A small self-supervised image encoder, trained from scratch: 18.6 epochs.
Rows from block 6 of a small self-supervised image encoder, named by matrix and row number. Rows with one number belong to one channel. Each number is 500 + 40 x the weight over its row's rms, rounded and kept within 0 to 999. All counts start at 0. Numbers have three digits each.
After each channel's rows are labels from the 100 images, of 14848, where the channel reaches its highest value: "strongest on" is what is common among them. Only what is clearly more common there than usual is listed. The data: made-up waving flags.
# convs0: expand pointwise conv (model.blocks.6.convs.0.weight, 384x64x1x1), inputs 0-63
# convs1: depthwise 3x3 conv (model.blocks.6.convs.1.weight, 384x1x3x3, trained with AdamW), a 3x3 kernel
# convs2: project pointwise conv (model.blocks.6.convs.2.weight, 64x384x1x1, transposed), outputs 0-63

convs0.68:483526481459454471515502513540459452449507536517510451446474512559565515451440513454491454509487460550576537536529448598485519493486496475493476485559500462498506529545496400560470505595514456
convs1.68:447520453482550483442499450
convs2.68:522497532464536505472496441469477447596592448509548536489475460555517561484537456415532484452501527515549492518484509460539563445423502486548506580500533517548459556536501468512475497535496489
strongest on: upright cross

convs0.147:450500515443467445583492479489458464506483470610571457524465536459526403492463499478476485512543499566420537543517498517489515533510451494496490468523451512525475459465482492569545574539470499
convs1.147:535406462482511517493542480
convs2.147:474505453496509524510568479564573563477519547462401513480482527542446485452606493521434515493529435500454470512448509482503588512504498548478522594530498475540494508499523455507463503527463496
strongest on: two horizontal bands; triangle at the hoist

convs0.101:475485565472529449543472498452493471421555525500535523463451502413554505488440499504551413468492515520499469518492527412529466446476566465484507519521552508531497429539522535501512531500398513
convs1.101:491521466482426472539567514
convs2.101:471517558500510455540373515539546496477547587480543492457520465524487496493439469542559442502451479504513419442433538490528547466502532430520515483511557485499485506457509471488559543461481487
strongest on: black; flower; star

convs0.198:425460538539458539496530512510451450477569458478476491582535507521485493506483547479499508492516439509463603502426515505578461519475496510466430500493511459541504457561519525571500448542418518
convs1.198:473422441512546542506509494
convs2.198:571501488484472499488531485567455572505566494463480541425453550493506485488478518490487494502560552531496409449497453507493617507466480485500469537478467502396551535543556472522521525493532488
strongest on: diagonal split

convs0.238:431429489562534512518545538468507463503567461464506477489499456492472480495449477501464467447509504482521558526396508492497557450468476500523480474528460476540467491438476403496492511606516425
convs1.238:505464514451487512438492579
convs2.238:483556533523517521472591508495462487512523498473501442418496472508536442416502486481500542467519495487546558494501488539452459420532532490487456475526455487432459466406507541466564490589518532
strongest on: two horizontal bands

convs0.10:573514537485475544558440452512446502489526408488471468472480512460468505476564541532487517544517539532491429502438635515493555559512480501480502530553485480554451499476488453533491485531499553
convs1.10:522498454550521431538503449
convs2.10:423582484485497459422467466439522505459486547568529458512496529525490514542489508523526455443473439557526553460520426554481506495462533496532528481545518449458537503501556556516539529480435426
strongest on: emblem: no emblem

convs0.305:517527466460499501480471506460485528526464504511539510431561545428502450393543526556543502548490541525452484493569476471520549514504469569478496491510492455482522443451428498558474439496591466
convs1.305:554503464425467466530512535
convs2.305:574451569481539557566536476445539542482485536504508456475468514486545528451525527501513524532441490447472535477590488454540541496501504503500460530458411480450443445486513477501525515511543398
strongest on: corner square; two horizontal bands

convs0.308:428510483447536512488493512511465543501480491529510542560469453516516489502440425472542487521513557494543603548501480537480513497460450518620486482521475427540519527458453429509470443532537543
convs1.308:504488573458480551463462464
convs2.308:466489496491493539495527456535437580534473535529511466595430435511516490484455498482512532512424504525476533493538466513510524510485556497473439410503421567513520443462461450503539419535516482
strongest on: diagonal split; saltire

convs0.361:487562502494572482502453472561538468505607477496474484407512545503527495494512461498545468484525528490464501544437519505495482517548525478524470564465586533444495580445607497492532507496493482
convs1.361:472480445444474455473476445
convs2.361:533558426539483415457589463521517509518506521502478511401478480549571508532482461585475473556538455498491502523479493515486562492513481505524498571460511547484446558493568523549514520545459500
strongest on: emblem: no emblem; many stripes

convs0.248:498459477600523592547501476522478473550547499562453622464543519467474491527515481537446480508537492528522489435484491474469511492487469520465449469530594576510499492476486467461517525534468543
convs1.248:487407457514539519521533508
convs2.248:473511503575488502532485462458492551468475479483572439522462521567526524491453537486487571428527491439471473533567486479502508490456530463475610429488461519487427477470436493505460462500560477
strongest on: corner square

convs0.45:446450409499473512483458415526428577510550489559432469497486540554509517466508465484487446566469498545490529519502514517470530459498519487502528521493484446509465537548514522395523523420455498
convs1.45:548519459532448441472465472
convs2.45:530539502482491484541432446541449541512539567558518491484497546554515481496544447479568516499464482484439473476460512481466487475463516441527557453508511562576459457538619496509548558464510503
strongest on: black; diagonal band

convs0.172:573477426524411514420506406520524493498501529447445524477405506496455484549563430485529447482480509540494549479499535529486536436470505520498551453511477548485513480523541450558508514515492524
convs1.172:424476427519542507488482492
convs2.172:458492550540551544490494487423474457548398447499506485561534492575533502563541506537461544510529498578582487546511562491468440499530532477470531509504584537487507490513527508498510514495446554
strongest on: three vertical bands

convs0.233:448507488498517514421532459499478529517520463539401434535566504508486476544471538513504523500491435570486508549525528545545424518535585505517486422511529499509566462485490487525445480567477571
convs1.233:501489493431525555549476447
convs2.233:488548521499483458423412562515521544491561517498475451433465484480486528557444434527521552453484547504536488490447544511487508512425475544449459537554532410470533507500527449487508442498505458
strongest on: triangle at the hoist; two horizontal bands

convs0.95:527458496528546539530526528504484529552514510450579535542438439519465502549504472403488470446538495568510520482516516518450526505470475508448481513384507539496484501441546408459511489473460542
convs1.95:462503515426533548452529527
convs2.95:439516438551493484438441477425461440471454528534451492468501512453506513538476494506533457454472459468529531459516464526475490489490519439559508509612464437455488529489515542557518553544490425
strongest on: emblem: no emblem

convs0.339:543442559500577466521481536579524494515528522512515514530505477534438458540452505507533520512526568512473534629463520518535469568472512474439578515533516471467517502511528401499530489509515542
convs1.339:512485462543531422511520445
convs2.339:524467505493511465531548528539518512543508404480442489468475469466557505499558515537511446555531489567448542439506548483468568500487404517477497538438554481585515522503477486500529443483426525
strongest on: emblem: no emblem

convs0.186:515508488517432527460500507504412559471527467522601545487507529520556472505501501504466514513511498543514575521466432493452564485489455405523425459475519472528527509423454477509562533478482560
convs1.186:520555471519404519493507501
convs2.186:419514406526443548507511515477476527462555511541588581460510538577503492473522464532494487565496524480495537485450504506529543476553480482511537518509474564459471596478497467463490539489538565
strongest on: corner square

convs0.207:458533410493522506465561520515467492479519504493543552431504461504452486473472471581493430554521483507509551544505494478510589526479476512523427476490537456512403547549506449535443539560483528
convs1.207:514504498489429461461446444
convs2.207:532496449484445491530488558508476442552429476425513541529496487478435468523533524518538508486461553458523413453500459580475559551497458510565496603467518519440498504480467498503513447484478541
strongest on: triangle at the hoist

convs0.358:543518554539483432468432424489524507426486452542539541493473514462444482478445513485451447498479517538488487475580512484504490536484467514458510532433531559528434484437421430448499472519462500
convs1.358:526428494543455464503550529
convs2.358:563571474498510502529432501554493584498495507539462594492454444434581479451506443448430440463514421482456476491527499464518529477496474502496568473510526485483486517468461476472496448528514459
strongest on: three vertical bands

convs0.71:570497469547483459449489412578509551518496541495467446530463481481468464521520466504504458505485441551450435474464540584487476501451426462510523489501510508506521530557549495569435489534439550
convs1.71:466489527566508423468498532
convs2.71:458420578530549571447494530514453482499517491479560463399469505487508519561529539508500488477489550506593503483473516542430536511413511554476498531493557476484478546496501454498487519516533428
strongest on: three vertical bands

convs0.106:517532464455431484508482431518481486545496516506548504434549532550525544549494447454532512454495439578532489522504500582476464497511416540524537461519452483570449539443500464543474494584509496
convs1.106:506522439510533433513514436
convs2.106:497512455494549530542454536423425485508498434473507547567508504453480497527569576475450506461520562558528522444452518443463503492493510486497561525449548524475448513501481553495568452510461566
strongest on: three vertical bands

convs0.311:477492532548518482423514475555514466480517505538496481508490497491462541561506556465415531457469547543510511444527522549517511485516424542573503514504500523546534509521542500456574577577405452
convs1.311:463556488498545507453462436
convs2.311:524567506530461599624571535481559500504492485537485518517508495469485544499483398514469523454430523459535492528594510455475516510470531517497504543479475477518496432503448466520487481515464539
strongest on: corner square

convs0.47:584510454471498503541430350487507438442500467549469500465500447521603498489534490485517490417506467503550534443500485525510502479505481489448470487509527504502533496434466456456496526523480476
convs1.47:453462526445484572478469511
convs2.47:538472542461534551496516476469446430503547432546527495468491458488467485523573500474491513412459503516513392497480537500467532497477545500483486508473441560479450400504529512428479469495429525
strongest on: corner square; quarters

convs0.340:480497545495512480535531458575487425532544471456486486513512520476488542476575411444493481525503502507492534455438477488525451507503451574534386612505540484471522510448539508531488513513484544
convs1.340:450463444462493504531567523
convs2.340:508402521477485558510515512523526437450480513440475484519496487496424558502588473395546488540544529520445546503560535488491475445445543508512448504520419534496508514514478504536478511527502573
strongest on: black

convs0.48:516453492500491507511465452436483438534484452462502518543473488529457502539561532529496519479430530475556508517578410482473490585517465478458546495579463487550435463483482569498546516514466576
convs1.48:483539476506405536531514478
convs2.48:432507486592548501488473511563472496487482602512510524421445496470516542478452519483471509497541433546559533523528532477532487462508559470509436471559475452581444572509539489489482519476478493
strongest on: diagonal split

convs0.276:423486490447481482477473459481507511503596543509490499529401469465498538555442498475453425562498477512501430498477533521570478445456558511508522488534591500527476492496502497512519511516398478
convs1.276:480500481524427434518547470
convs2.276:443516525422545467491389453504525498530556542521535471514382460485524493485469423532433482537550488509463508456525511502471490501510525429508513430554549521546460494500507481483504574501520491
strongest on: diagonal split

convs0.275:429466516564468526463497451524534524463488471531491498495544516537461570555516514541509489443529450565508506417507431460532414489455433527418474511532551517559555520523488543517513500557496484
convs1.275:522451514513455534469573459
convs2.275:501550475575467479545453472604501560459485498489508519539480482484563521524431499523549441487518473518446508501473500474498455474431463566486557488522513484605568535558547503551474528535499519
strongest on: three vertical bands

convs0.253:507495487481556515546531504517535453506451459519499527512461544555490459466515462534571446510492537529426462594531491543485458573473497415434508520600458439505573535504506491507515502500501551
convs1.253:503527472466594449496514491
convs2.253:463514540564443487454551510422567469524524516534477491471557487495507565517488518499477532562496503440494533429501499459513543487479518530504508550415487479511448550533454484382542497559437495
strongest on: upright cross

convs0.58:514470584406501440552514516492471500457519556472510463568526546507448442481507499482524470456445537436460519509446449567514474478515465532482435488506455466507529438542470431511461568539482491
convs1.58:552519558562531512529527537
convs2.58:493486448521468503510506497477573522470442429504549503452426502550404525516436527477437535508529456572526507474504468498495513500482496478509594559543480527513492448493558502544511407481557543
strongest on: black; white

convs0.180:587507523515469476481519464456547492540544553476565486477484502529524469493588550534547498589522511507495498523510439539439588480551466500554537498489570480511556441503484494438459492453442515
convs1.180:505531446532426534457490530
convs2.180:469488486577547512440518423483494495479572460482547470471533550541473415488482491428508479514476507501448557531530506466543512533479455479525529470491490434500584422473478511434464548495422522
strongest on: two horizontal bands

convs0.310:469517459491534582512522508452510513442506491523484517490483504494464467532483480543503561497453580558463519513482446514490547472512440503559494500449552506534470537562472444497639544576452517
convs1.310:499592518497465462458502467
convs2.310:530500526483445519639518548509507497489516472518488516509531486530449480457436498470502532554500544465461501506507470488520566518512479468503454494454571441504430591531516484538473548481420578
strongest on: corner square

convs0.42:499456493489518471469433471442514542540430442528482485583499520560500409480535485455490495519441480476470530461485552472482411520528551426547539456514525536535547480502473441515451536502465554
convs1.42:486491521572500426475486547
convs2.42:487459564547507546542433520537493495440543510453518515407429462498476551453504476540506509463559540516510529474508545498485552504393513548509480552488536488474512450444569472510485472513525416
strongest on: two horizontal bands; triangle at the hoist

convs0.197:541533499512482474499446508501514468529507441432490513469511471507404490487402476513546479535444522499445535544465475485498469595515456521462463505495468477506545463498510415422484451582501566
convs1.197:498514533450498522419497560
convs2.197:479552544494427512460497545471492487553521510520428457512508465507531507482489478601483495531476475560427534496498482481467502501483467540546531493438521497521480542452482485469566355444457531
strongest on: two horizontal bands

convs0.299:457510520480482490442482489520515481396597492477532433500471518494543493393461514439545437475498457465445591501475449495491475461553452483529468483512496449524499476531547477443452506532498493
convs1.299:426418508501523505489522467
convs2.299:532424459534418553417513495549517504441494553475551473459478598502534474489494442471561511502462520508483463517505523503487550499470572549525507500467428507469512547500554495573442476508542534
strongest on: black; diagonal band